A small image classifier, trained from scratch.
Training: muon at rate 0.0034, 8400 steps, batches of 256, held-out accuracy 100%.
Data: trained on numbers of one to four digits printed on busy colour backdrops, 295000 training examples, 7.3 epochs.
Rows from block 6 of a small image classifier, named by matrix and row number. Rows with one number belong to one channel. Each number is 200 + 20 x the weight over its row's rms, rounded and kept within 0 to 999. All counts start at 0. After the name is the row's rms in percent of the matrix's.
After each channel's rows are labels from the 100 images, of 14848, where the channel reaches its highest value: "strongest on" is what is common among them. Only what is clearly more common there than usual is listed. The data: numbers of one to four digits printed on busy colour backdrops.
# conv1: bottleneck pointwise conv (model.blocks.7.conv1.weight, 96x96x1x1), inputs 0-95
# conv2: growth 3x3 conv (model.blocks.7.conv2.weight, 24x96x3x3, transposed, each kernel summed), outputs 0-23

conv1.20,094,182,220,186,186,209,215,217,239,195,207,184,192,198,196,201,236,208,224,178,198,173,169,164,191,212,193,183,160,187,203,191,191,192,175,181,192,225,203,185,192,179,239,188,200,208,184,152,167,176,198,204,196,192,183,180,186,237,194,201,207,218,177,174,175,184,220,174,178,250,182,201,187,181,197,219,187,183,198,192,159,202,175,166,212,198,194,204,201,202,191,205,192,231,190,212,148
conv2.20,072,184,179,218,209,203,165,202,206,190,161,175,228,187,232,227,190,227,220,197,188,207,222,202,218
strongest on: teal ink

conv1.68,114,202,193,223,201,187,179,202,182,197,200,208,248,195,186,205,166,204,190,216,183,192,164,207,182,208,199,164,202,186,192,203,201,277,203,165,216,201,211,190,196,177,187,209,186,235,223,207,206,191,191,204,169,216,194,195,187,184,187,180,211,207,144,141,191,179,217,203,215,220,195,206,212,164,195,219,198,205,229,199,177,240,180,226,195,185,206,184,191,182,199,224,191,216,199,202,182
conv2.68,177,203,184,211,203,191,193,203,198,201,201,211,191,191,197,200,208,205,206,198,209,166,200,212,285
strongest on: pink ink; the digit 7; first digit: 7

conv1.22,103,202,165,220,199,180,224,179,212,194,160,193,200,254,213,171,196,181,218,212,197,175,175,247,227,167,205,157,227,203,185,188,197,222,184,179,203,196,199,216,217,221,169,168,194,177,197,186,177,192,217,180,198,183,205,217,242,202,201,207,206,185,206,198,202,180,181,176,197,224,186,172,193,214,209,201,194,199,225,181,207,182,202,167,169,156,183,192,183,185,182,197,204,193,233,179,193
conv2.22,066,133,178,211,213,201,190,190,199,203,169,185,202,227,185,208,181,212,202,195,197,197,227,223,201
strongest on: on a plate; black ink

conv1.28,091,192,189,210,225,192,178,181,217,176,167,180,219,194,173,231,189,208,205,164,160,183,187,211,182,254,169,211,215,242,182,165,166,186,191,212,216,202,194,195,190,166,217,202,219,213,178,220,169,189,176,165,211,194,212,197,204,191,190,190,194,203,219,191,171,231,166,169,215,194,212,189,208,191,176,171,194,191,186,203,197,194,206,203,171,218,170,195,207,224,183,213,229,225,212,214,222
conv2.28,072,169,182,193,219,196,200,214,211,204,237,215,167,189,193,231,185,170,217,207,207,192,180,160,215
strongest on: yellow ink

conv1.43,099,192,170,208,185,192,230,198,205,200,194,214,217,251,194,206,188,201,222,215,196,187,239,181,196,186,205,197,177,185,217,172,229,174,219,239,205,231,191,202,193,201,204,189,218,212,184,193,233,180,188,206,168,194,217,164,252,189,208,186,199,205,205,200,186,222,259,212,190,176,204,257,198,211,228,224,172,210,209,197,187,177,215,184,155,218,194,216,196,199,189,204,202,189,198,200,180
conv2.43,155,218,189,201,189,202,187,190,206,206,207,196,204,199,208,220,220,193,209,187,215,136,192,225,150
strongest on: black ink

conv1.6,095,170,200,177,217,174,165,209,250,165,200,184,193,208,217,165,229,173,187,191,203,215,185,206,204,249,172,180,220,219,224,182,192,184,177,208,182,189,175,217,205,217,219,185,195,184,181,204,207,183,182,167,200,175,213,174,192,242,205,217,229,192,206,167,171,176,193,188,211,201,194,199,208,189,203,176,208,218,215,193,198,212,176,194,188,150,177,183,169,200,192,189,236,216,185,192,194
conv2.6,080,164,175,237,236,202,195,195,223,193,192,191,215,179,187,234,182,198,195,216,191,185,210,203,165
strongest on: length: two; teal ink; blue ink

conv1.94,094,215,205,227,243,231,176,210,231,202,181,226,211,202,218,210,201,226,146,180,196,194,214,169,159,227,214,195,195,204,240,190,206,202,199,166,177,170,211,151,173,172,215,211,157,234,216,222,186,175,196,195,217,218,201,183,191,201,182,194,190,219,211,189,199,187,216,172,187,199,204,197,212,201,203,188,197,249,187,233,200,173,191,191,189,236,185,196,199,210,194,193,195,196,187,206,211
conv2.94,084,194,145,203,191,187,184,196,233,209,205,191,186,171,206,198,166,207,207,212,191,162,212,179,188
strongest on: green ink

conv1.82,102,192,202,241,194,200,203,203,161,213,222,197,197,194,174,189,187,176,219,167,208,171,183,198,189,197,201,172,221,186,171,200,194,196,218,207,213,227,214,221,194,162,182,196,168,216,209,194,195,262,197,195,172,211,217,237,222,209,176,167,207,225,194,219,207,227,220,203,157,169,201,201,199,185,227,184,155,161,192,202,194,221,192,181,213,225,183,211,183,191,218,180,177,215,194,203,203
conv2.82,111,174,170,215,195,209,178,222,179,192,161,187,206,177,193,210,208,178,191,159,188,235,201,202,212
strongest on: white ink; pink ink

conv1.36,100,197,181,173,198,179,187,211,204,187,178,215,225,243,216,216,183,223,221,154,193,230,238,206,191,210,198,182,244,192,162,206,205,188,217,220,202,215,181,206,196,182,198,204,218,194,203,231,168,219,207,212,225,208,153,216,233,189,194,220,197,183,207,195,206,192,197,208,184,197,192,206,195,232,182,158,191,221,242,199,211,180,216,184,202,205,164,180,210,178,221,196,216,177,235,203,236
conv2.36,079,171,221,192,195,208,197,207,201,183,188,166,220,204,216,218,185,188,219,200,206,200,190,179,134
strongest on: white ink; teal ink

conv1.66,103,215,194,172,221,209,186,141,212,227,217,210,201,212,191,191,182,198,219,181,226,192,218,202,218,207,206,188,197,198,191,169,213,206,190,253,233,227,199,199,199,212,195,187,203,201,190,190,233,178,191,190,217,202,206,201,185,188,204,217,190,174,273,224,163,204,215,178,193,185,205,236,149,209,218,220,190,196,212,207,178,194,225,196,185,177,206,209,215,186,205,182,197,207,174,187,243
conv2.66,124,192,211,184,214,212,180,194,198,223,219,201,202,194,198,211,198,195,194,185,189,138,198,226,150
strongest on: black ink

conv1.90,096,151,173,214,181,217,207,186,191,201,180,209,193,169,178,170,209,176,214,199,220,204,207,238,195,202,187,186,182,171,196,205,219,216,158,211,194,184,242,210,193,194,212,193,201,191,175,224,221,194,166,202,186,196,271,215,182,233,203,188,200,190,219,191,176,214,205,180,191,202,199,165,232,185,199,195,222,197,208,197,171,168,187,205,181,189,201,205,188,234,196,222,195,188,157,225,199
conv2.90,061,168,166,223,191,212,165,199,211,204,168,172,192,189,196,193,225,199,224,204,214,179,185,230,183
strongest on: orange ink; length: one; red ink; last digit: 0

conv1.35,108,190,195,206,183,200,219,209,172,208,183,192,188,201,206,195,188,218,204,205,191,181,167,223,177,222,210,236,247,158,171,168,187,229,162,245,200,210,224,204,179,171,215,171,202,189,176,216,216,219,187,209,165,194,200,192,181,228,185,211,216,193,177,195,194,187,157,204,142,189,209,187,191,220,186,189,212,212,218,196,174,200,202,208,200,204,196,202,200,165,216,240,179,199,216,198,221
conv2.35,077,178,190,208,210,193,233,222,197,198,187,156,195,170,223,202,188,170,173,199,219,227,174,197,203
strongest on: white ink

conv1.60,110,178,158,202,201,209,169,225,181,195,169,207,190,236,187,212,199,191,213,156,183,201,198,201,178,184,206,184,165,234,199,241,206,191,193,192,200,243,194,199,211,209,182,192,215,183,207,174,227,192,238,198,218,186,196,188,224,213,194,183,185,197,213,169,217,227,233,173,181,176,213,201,209,230,179,221,218,194,168,195,214,209,222,214,163,188,178,178,187,207,249,205,192,176,216,212,193
conv2.60,052,162,186,203,191,204,162,202,211,160,197,199,166,188,215,201,195,210,233,196,202,188,160,205,190
strongest on: blue ink; black ink

conv1.17,095,242,182,205,200,238,183,199,171,202,188,182,208,171,181,194,209,201,182,185,165,161,224,202,184,235,197,190,216,171,247,207,182,198,199,234,169,182,214,184,208,228,178,196,190,206,170,174,197,195,166,179,218,184,189,149,167,221,175,187,190,221,177,198,207,181,166,165,196,196,197,204,215,193,194,241,209,217,192,214,218,192,206,219,193,205,227,198,195,185,184,195,209,195,223,204,184
conv2.17,083,204,179,198,189,174,216,200,200,199,229,211,164,197,184,181,178,172,186,183,198,210,184,180,149
strongest on: teal ink; blue ink

conv1.91,099,188,199,220,209,164,203,191,194,218,195,180,191,196,202,182,231,229,203,209,212,166,211,165,207,222,183,193,208,151,173,232,179,227,239,186,211,178,238,195,192,192,210,198,230,180,193,180,166,190,212,198,201,202,207,200,183,207,213,214,186,206,149,210,178,191,196,208,200,197,208,172,238,205,180,181,214,155,204,224,156,188,207,201,182,181,203,235,217,202,183,194,235,184,196,168,200
conv2.91,130,184,183,220,175,196,192,196,192,188,178,205,201,205,189,208,178,199,189,203,191,270,202,204,237
strongest on: brown ink

conv1.53,103,179,181,150,205,198,242,195,204,188,169,219,221,215,202,218,205,193,174,184,201,210,199,206,187,209,195,188,189,195,200,179,206,205,186,253,260,188,168,149,207,202,213,221,183,205,170,202,214,166,218,192,202,187,197,208,188,207,198,181,199,202,249,216,217,220,192,221,202,211,204,189,163,215,189,226,182,207,196,201,198,188,201,189,171,234,173,228,184,164,204,192,218,193,226,193,219
conv2.53,094,201,213,187,198,199,191,169,206,202,225,187,153,212,194,218,180,194,214,202,208,167,180,211,151
strongest on: white ink

conv1.55,103,209,205,210,214,177,173,192,167,237,227,219,155,191,202,177,197,177,198,217,174,172,195,203,188,179,193,233,201,209,212,140,206,190,202,195,224,236,251,206,170,186,207,177,201,207,203,171,221,178,206,187,186,194,180,176,174,192,198,196,177,186,193,209,186,189,198,217,160,172,209,182,230,222,231,194,190,226,238,219,193,186,223,190,211,203,227,227,195,187,207,196,209,206,194,197,203
conv2.55,076,167,190,195,216,202,202,232,176,189,165,191,229,181,196,187,216,201,161,171,207,200,205,178,180
strongest on: blue ink; yellow ink

conv1.83,101,177,204,218,204,197,186,174,238,213,215,220,201,184,198,220,229,203,203,186,211,191,235,201,181,174,191,188,180,199,199,169,224,229,197,234,198,262,211,191,210,217,200,203,203,221,191,191,176,216,200,170,185,194,203,195,195,188,206,203,152,246,195,226,186,169,195,227,168,183,169,210,206,181,173,228,214,217,222,195,227,231,202,187,221,220,197,220,203,165,188,179,232,214,199,214,197
conv2.83,064,179,213,208,189,230,191,175,207,181,198,199,197,206,183,202,181,196,194,178,225,140,214,226,222
strongest on: pink ink; white ink

conv1.58,096,198,168,190,220,181,212,182,203,194,179,206,214,215,198,191,224,266,209,192,210,202,217,207,213,246,179,203,206,177,229,211,221,227,201,202,192,188,181,175,210,160,185,206,194,199,217,194,203,206,223,198,204,199,232,216,212,231,186,225,169,187,201,207,188,150,195,204,220,195,211,183,196,200,193,195,203,223,157,163,202,158,186,180,247,216,164,210,189,230,203,202,210,217,188,180,188
conv2.58,096,181,140,176,187,201,192,193,232,194,227,198,179,182,183,208,195,205,214,212,193,183,234,197,198
strongest on: the digit 0; yellow ink; red ink; last digit: 0

conv1.85,096,230,205,229,208,186,228,194,205,207,233,167,191,173,200,236,204,210,197,177,196,202,216,195,192,190,201,214,219,195,173,187,176,211,257,189,200,199,188,147,226,228,216,192,207,206,207,216,220,169,174,215,189,238,206,159,203,214,200,220,229,214,203,236,234,196,175,174,234,198,206,226,190,231,203,188,192,205,186,195,211,226,209,209,190,208,210,186,199,191,239,173,225,200,220,196,195
conv2.85,086,153,188,198,185,183,184,210,171,193,173,185,197,177,173,186,189,191,223,203,201,234,180,196,172
strongest on: blue ink; red ink; first digit: 7

conv1.25,115,173,205,186,220,194,180,171,220,244,212,209,213,188,219,187,196,219,225,209,210,162,216,214,207,179,204,191,198,175,198,214,188,189,212,234,202,212,183,211,230,207,257,189,206,173,232,206,222,181,184,158,181,196,201,191,203,195,228,185,181,214,221,200,213,201,177,183,195,234,191,228,182,186,192,168,227,204,204,216,190,196,174,248,223,210,228,186,165,230,176,195,208,223,201,225,208
conv2.25,099,184,172,203,199,201,178,201,183,193,182,164,214,192,202,196,197,180,179,211,198,154,207,176,155
strongest on: teal ink

conv1.69,100,218,186,233,211,197,196,199,167,234,211,183,184,194,172,241,185,202,227,202,203,179,175,207,196,183,195,185,228,196,193,190,181,199,197,217,185,209,215,205,227,156,197,209,200,208,196,234,179,181,238,246,201,201,181,216,199,214,187,197,176,178,176,180,173,216,170,221,188,250,213,171,211,226,228,187,192,181,217,214,170,201,193,204,159,183,201,223,204,211,187,222,232,194,228,208,210
conv2.69,099,181,223,184,180,179,205,199,186,170,177,191,182,184,187,186,201,214,200,183,190,253,207,197,162
strongest on: brown ink; green ink

conv1.54,102,198,226,226,214,191,234,238,201,189,204,189,202,200,209,235,207,205,191,207,236,177,197,188,225,218,196,196,217,177,182,195,206,161,195,192,201,183,194,192,202,207,220,189,190,203,195,207,183,221,191,178,208,224,205,200,189,213,206,205,186,189,147,227,198,228,182,215,137,193,184,168,238,207,187,197,210,179,217,202,187,201,199,178,169,190,205,215,249,195,217,190,219,212,205,169,263
conv2.54,158,200,183,206,190,198,186,197,193,199,196,207,197,201,195,204,195,204,200,185,198,284,199,215,235
strongest on: brown ink; last digit: 7; yellow ink

conv1.27,100,193,162,226,191,189,184,229,191,218,211,209,218,238,185,208,198,174,217,218,235,201,181,214,203,221,223,193,198,227,196,194,211,159,203,188,217,163,205,173,196,214,203,242,170,237,191,214,195,198,226,234,176,220,172,198,183,169,187,168,204,186,175,201,196,208,207,194,203,205,198,216,228,189,203,197,179,211,185,212,186,208,168,221,186,216,220,166,195,187,194,179,209,228,163,209,150
conv2.27,114,204,201,199,199,226,194,195,193,191,185,193,195,189,184,198,213,196,201,199,206,150,197,184,129
strongest on: teal ink; bold

conv1.77,097,160,195,192,197,188,201,216,210,180,206,199,205,193,197,186,225,194,177,160,219,201,190,213,182,210,199,193,191,169,187,220,185,205,201,206,225,220,188,174,166,173,224,180,209,190,220,177,187,177,228,185,227,211,173,187,193,224,221,184,177,215,181,219,179,178,135,152,214,185,180,197,217,194,210,217,190,192,192,163,178,173,192,202,215,173,192,219,183,215,235,192,216,236,179,181,188
conv2.77,097,167,202,201,188,225,191,203,210,177,207,203,199,211,206,242,176,196,197,205,182,232,178,176,245
strongest on: blue ink

conv1.32,104,234,184,186,213,180,159,186,177,255,187,195,211,210,198,192,223,218,194,185,173,162,247,223,162,213,224,213,220,196,208,206,199,199,193,192,204,173,180,192,189,210,198,186,204,210,181,173,209,185,186,188,193,182,192,185,210,191,220,188,175,168,213,220,217,190,191,176,189,186,204,194,194,178,192,248,225,204,145,204,218,194,219,195,211,175,195,208,186,189,191,164,194,172,154,185,204
conv2.32,063,183,175,164,222,196,234,213,178,200,220,212,194,220,192,172,167,200,188,233,188,212,224,203,194
strongest on: red ink; black ink

conv1.0,104,218,193,255,172,178,201,216,204,179,195,156,187,179,208,163,213,171,190,166,190,205,235,191,218,230,186,166,196,192,216,199,173,187,204,204,231,197,180,195,199,218,226,224,192,186,206,192,198,190,214,201,206,205,170,185,193,235,256,203,195,223,204,203,199,193,190,175,231,187,213,194,200,215,199,205,186,138,194,184,183,184,191,226,203,212,187,172,197,217,214,195,219,218,205,223,172
conv2.0,064,189,176,215,193,214,214,209,202,150,209,186,215,160,173,227,239,193,200,215,193,200,185,205,199
strongest on: green ink; blue ink

conv1.74,086,215,228,208,199,204,160,179,194,236,196,207,205,181,188,174,204,166,214,217,182,188,237,207,218,160,210,166,213,210,199,190,164,188,202,200,209,204,158,199,229,177,178,163,176,233,191,248,201,177,175,183,227,208,213,238,229,183,209,172,193,160,198,191,204,203,217,221,182,195,213,210,183,163,193,193,218,189,171,210,216,196,184,197,195,210,199,217,204,180,206,206,220,197,213,180,181
conv2.74,082,155,183,237,211,200,168,198,205,181,171,198,219,225,193,177,216,196,184,221,210,200,191,195,228
strongest on: green ink

conv1.23,094,208,208,190,185,186,202,144,190,218,214,247,238,253,186,168,168,216,192,226,179,222,183,189,238,180,172,214,216,198,197,196,186,197,198,187,185,176,214,224,208,187,220,186,234,202,210,213,194,193,162,174,200,213,225,222,164,188,205,196,166,193,212,209,211,181,209,212,184,180,212,211,187,179,201,177,179,186,190,210,233,191,184,202,240,194,210,216,213,202,197,205,196,210,199,233,171
conv2.23,088,150,160,195,230,206,181,195,194,195,183,195,202,223,167,202,218,190,203,218,189,193,216,208,229
strongest on: black ink

conv1.89,100,185,218,220,192,173,194,193,219,206,236,172,163,210,213,154,220,196,227,209,233,181,220,202,185,204,182,202,210,175,182,189,211,190,203,182,210,187,225,181,209,206,181,201,217,183,183,184,183,185,188,206,223,259,219,186,190,198,193,182,214,185,164,239,207,212,168,198,184,187,178,172,242,199,161,189,218,190,207,198,212,178,178,209,202,211,191,227,205,194,188,187,210,201,202,169,253
conv2.89,199,192,196,214,186,203,181,199,198,202,200,208,208,201,192,201,194,205,200,190,200,274,197,202,254
strongest on: brown ink; yellow ink

conv1.19,116,208,196,222,199,182,226,199,191,210,211,169,191,193,217,197,207,187,162,238,214,195,184,195,211,154,188,223,199,201,212,198,219,203,247,202,235,199,183,182,174,202,210,216,199,222,221,218,237,190,209,180,198,180,184,186,199,171,204,193,157,194,222,189,188,209,189,157,205,204,209,189,177,240,183,213,196,156,232,197,216,197,194,196,194,138,172,187,176,174,188,192,221,199,179,201,195
conv2.19,053,172,201,181,201,215,191,215,185,201,185,166,224,181,204,223,161,201,223,199,220,155,206,218,203
strongest on: white ink; pink ink

conv1.18,100,219,176,175,212,186,208,227,189,195,212,209,237,166,171,219,225,234,214,214,211,190,180,189,185,205,230,186,195,218,209,172,216,190,228,181,228,172,173,186,179,175,161,213,206,186,209,218,179,157,188,206,250,192,208,183,208,165,202,201,194,199,189,212,174,228,191,176,237,196,211,213,209,226,170,166,192,183,196,221,209,189,170,190,218,233,174,186,209,205,186,218,208,198,195,193,207
conv2.18,079,214,161,194,190,180,171,230,204,207,187,180,189,197,179,181,202,196,245,219,214,190,208,169,218
strongest on: teal ink

conv1.81,104,221,204,187,193,202,201,165,198,187,198,179,238,181,225,194,223,189,212,178,198,190,207,190,175,189,186,164,165,221,200,216,162,222,157,192,214,184,211,197,180,205,185,209,221,216,169,172,218,246,164,189,176,215,201,190,193,175,214,216,221,211,201,191,203,197,207,190,188,227,220,194,219,177,210,204,191,216,233,227,191,184,200,151,225,171,221,205,198,160,213,182,184,180,204,162,192
conv2.81,073,177,167,223,208,208,219,233,191,199,178,166,183,198,206,189,199,195,191,178,220,226,210,215,159
strongest on: white ink

conv1.47,077,238,197,169,200,248,193,198,188,212,174,183,212,173,186,183,184,194,188,187,188,235,211,213,204,180,233,221,190,217,171,193,187,193,211,173,193,217,172,223,185,220,170,194,202,168,212,184,181,218,205,191,173,182,190,206,207,221,240,179,183,208,178,216,203,182,183,172,191,164,186,179,200,152,201,199,216,198,184,177,210,194,218,191,187,186,238,233,196,193,157,197,171,203,211,204,169
conv2.47,107,130,195,222,220,214,210,202,179,190,181,201,203,213,191,204,193,186,200,215,200,227,173,201,220
strongest on: red ink

conv1.63,092,198,169,204,206,220,188,199,192,217,158,183,193,202,203,176,190,208,197,225,179,228,208,200,205,182,206,224,167,213,178,190,225,208,201,215,205,200,180,196,171,220,145,203,168,223,218,234,216,243,200,188,197,180,242,219,210,202,208,198,167,191,187,196,231,206,182,214,172,219,175,195,186,167,184,192,214,168,234,226,218,181,212,193,226,186,208,197,225,221,189,160,194,203,174,178,191
conv2.63,093,144,197,203,196,207,205,201,213,212,184,160,166,212,189,198,195,179,212,202,202,241,207,190,183
strongest on: white ink; length: four

conv1.50,095,203,210,188,191,166,237,202,194,204,173,161,212,218,215,206,167,210,191,211,188,157,168,219,187,189,170,228,197,183,159,202,168,206,163,215,195,193,171,216,214,187,179,189,215,188,203,201,207,207,206,174,190,197,184,194,169,189,212,257,192,188,205,160,209,178,192,205,196,212,201,170,210,193,192,213,217,183,184,174,187,211,163,198,202,203,231,200,231,230,190,187,202,194,147,204,197
conv2.50,068,166,192,195,204,196,237,215,162,185,177,166,188,201,182,197,204,198,203,200,199,208,220,182,155
strongest on: green ink; teal ink

conv1.42,107,180,232,182,208,170,200,202,177,237,178,182,198,214,200,219,186,202,212,178,202,210,176,186,230,196,182,218,219,225,192,190,191,216,182,141,208,183,184,161,203,217,171,196,212,193,210,162,195,158,173,204,169,177,161,177,210,186,209,157,209,197,192,190,239,171,187,219,171,179,214,210,210,216,185,245,195,213,209,208,207,210,217,222,192,187,203,189,202,215,206,196,221,183,194,220,191
conv2.42,116,153,199,198,217,206,229,198,199,150,186,212,212,193,177,185,181,195,184,234,185,192,193,218,209
strongest on: length: four; orange ink

conv1.13,102,160,231,214,202,227,190,195,215,176,205,188,211,202,197,226,193,231,193,207,215,131,194,207,190,195,220,186,203,165,223,213,209,187,215,177,202,191,151,221,205,185,214,199,197,208,177,181,183,187,210,215,186,197,204,169,215,166,172,203,246,189,179,225,158,221,184,203,211,205,208,185,211,200,198,238,175,238,183,193,204,199,183,205,191,194,190,230,208,218,213,197,217,207,183,184,238
conv2.13,118,193,173,187,184,198,179,170,197,208,191,204,164,201,199,185,179,186,211,189,183,260,199,182,218
strongest on: brown ink

conv1.34,092,230,196,190,237,204,195,225,243,188,188,187,198,208,191,190,208,190,209,210,160,183,206,201,211,217,197,160,194,157,199,187,174,207,182,191,210,222,190,201,192,198,230,208,200,226,217,173,216,196,190,201,178,219,189,198,200,219,205,176,163,209,199,214,177,180,167,183,210,219,229,238,231,179,206,225,164,204,192,238,172,206,197,234,202,165,189,170,194,217,228,193,227,200,176,218,233
conv2.34,074,173,172,229,204,204,184,210,223,179,218,183,197,185,226,242,190,200,196,188,200,171,184,168,211
strongest on: blue ink; teal ink

conv1.4,115,199,198,206,191,203,163,178,141,182,172,216,206,190,201,220,168,219,202,165,186,180,189,193,178,202,199,239,192,218,205,175,192,209,164,194,229,185,223,173,192,204,193,205,216,204,237,169,187,152,168,220,195,201,193,187,198,226,200,228,200,174,186,200,194,213,167,181,193,197,211,221,191,236,175,214,217,214,190,200,182,210,209,222,187,224,191,210,223,179,231,197,223,188,236,197,173
conv2.4,076,166,187,174,212,219,220,224,215,189,194,215,167,210,196,185,174,197,234,212,213,165,198,208,175
strongest on: blue ink; black ink

conv1.88,091,151,187,192,212,216,238,198,185,180,188,166,179,172,214,200,197,171,201,257,193,213,214,217,211,197,147,199,189,244,226,183,216,185,205,193,205,176,225,220,179,207,246,192,225,186,216,184,219,215,189,177,180,176,224,216,213,219,218,198,211,209,190,230,227,195,196,192,210,217,193,222,209,195,213,192,205,160,225,207,204,185,202,191,227,191,229,211,205,219,210,186,180,193,197,176,185
conv2.88,102,150,201,187,192,208,180,214,187,219,173,180,169,183,202,212,198,196,200,198,206,201,195,197,145
strongest on: on a plate

conv1.37,094,179,215,206,191,196,196,235,161,222,193,216,236,201,212,188,227,211,208,161,201,182,193,231,173,202,199,193,175,199,222,196,145,193,208,220,206,219,240,191,169,213,202,172,196,165,168,208,215,212,198,198,170,221,189,200,241,174,187,177,203,229,208,205,213,205,198,193,210,192,209,191,214,202,186,220,196,193,212,171,204,199,216,230,186,175,171,237,213,204,236,189,201,250,190,211,209
conv2.37,087,185,196,206,187,205,192,182,197,203,210,205,157,174,189,201,209,166,182,218,200,143,185,180,188
strongest on: orange ink; red ink

conv1.1,111,150,204,221,239,210,194,213,174,225,225,212,220,200,182,194,208,200,203,169,195,178,205,214,185,187,203,198,174,189,183,188,191,203,184,196,221,246,223,219,216,162,148,230,208,202,210,177,203,190,182,201,203,196,169,238,238,192,194,190,218,204,230,211,186,212,203,182,171,202,200,170,193,197,231,175,249,197,205,188,181,200,221,175,177,193,210,182,167,203,202,213,210,190,186,232,201
conv2.1,082,154,170,218,205,200,202,224,187,208,168,171,196,190,197,190,216,177,176,188,218,169,181,194,188
strongest on: red ink

conv1.93,088,207,176,187,186,226,194,204,188,192,198,215,224,195,178,173,184,175,207,202,211,236,201,187,185,161,205,200,207,191,193,204,157,178,199,211,159,218,200,202,225,213,251,161,214,199,195,204,226,166,160,178,185,191,203,203,214,213,200,229,176,205,198,208,193,166,220,207,191,194,215,200,170,188,189,155,187,182,172,207,170,173,192,209,219,216,223,200,202,171,208,207,165,174,212,232,171
conv2.93,110,166,190,234,209,208,211,217,179,187,190,213,196,218,165,215,227,190,192,222,196,222,176,210,238
strongest on: green ink; teal ink

conv1.73,097,213,210,198,209,202,187,184,183,200,209,231,194,192,203,225,212,205,197,175,245,171,202,195,182,257,199,195,209,170,178,163,224,198,149,229,182,197,204,206,214,210,170,223,172,208,194,248,199,180,183,199,200,192,236,183,212,215,208,172,187,180,222,202,223,194,191,205,222,206,200,220,185,178,204,170,218,215,181,180,222,210,206,175,214,201,154,202,217,226,188,220,224,208,231,181,190
conv2.73,105,181,184,194,191,182,189,184,232,216,228,188,162,202,173,210,199,195,230,195,179,216,233,186,173
strongest on: yellow ink

conv1.86,098,184,185,190,198,163,205,187,194,197,208,187,187,218,199,193,191,203,203,203,184,208,222,204,180,159,199,210,205,210,177,178,190,198,248,193,206,222,168,196,229,180,244,219,206,217,216,187,231,240,208,196,210,214,187,235,229,171,197,216,178,185,206,210,204,176,196,142,188,193,184,198,196,175,197,209,199,172,241,213,197,205,193,193,213,243,185,201,216,146,207,154,197,185,185,197,202
conv2.86,077,156,201,195,188,212,178,222,197,194,196,184,222,170,239,216,210,173,203,183,227,177,195,215,218
strongest on: green ink; teal ink

conv1.41,104,186,213,198,214,190,181,195,217,147,210,200,194,199,220,202,226,160,199,194,196,175,197,208,193,188,202,220,174,213,165,197,170,201,207,207,228,219,205,193,211,239,199,206,194,184,188,205,207,201,186,180,198,214,153,199,206,215,171,186,220,204,196,194,183,228,190,228,201,171,210,260,202,182,218,210,224,182,223,167,219,202,217,226,221,169,175,183,171,184,230,221,224,180,155,204,209
conv2.41,087,196,170,203,199,213,193,197,220,204,172,210,177,193,179,204,155,167,163,201,210,178,178,207,224
strongest on: blue ink; first digit: 3

conv1.72,104,206,232,200,193,224,199,191,209,222,217,179,139,190,190,198,213,199,190,167,237,211,210,210,225,193,203,195,182,195,206,210,185,145,204,188,176,206,201,178,240,173,203,193,198,201,193,168,168,205,178,201,207,202,208,202,174,196,219,198,181,164,168,235,187,199,231,209,200,185,197,192,183,220,200,211,188,190,186,210,198,202,165,194,205,218,170,229,260,195,182,180,234,182,215,183,212
conv2.72,147,201,206,206,203,199,181,200,198,195,194,213,197,195,200,198,199,200,201,177,202,280,198,206,244
strongest on: brown ink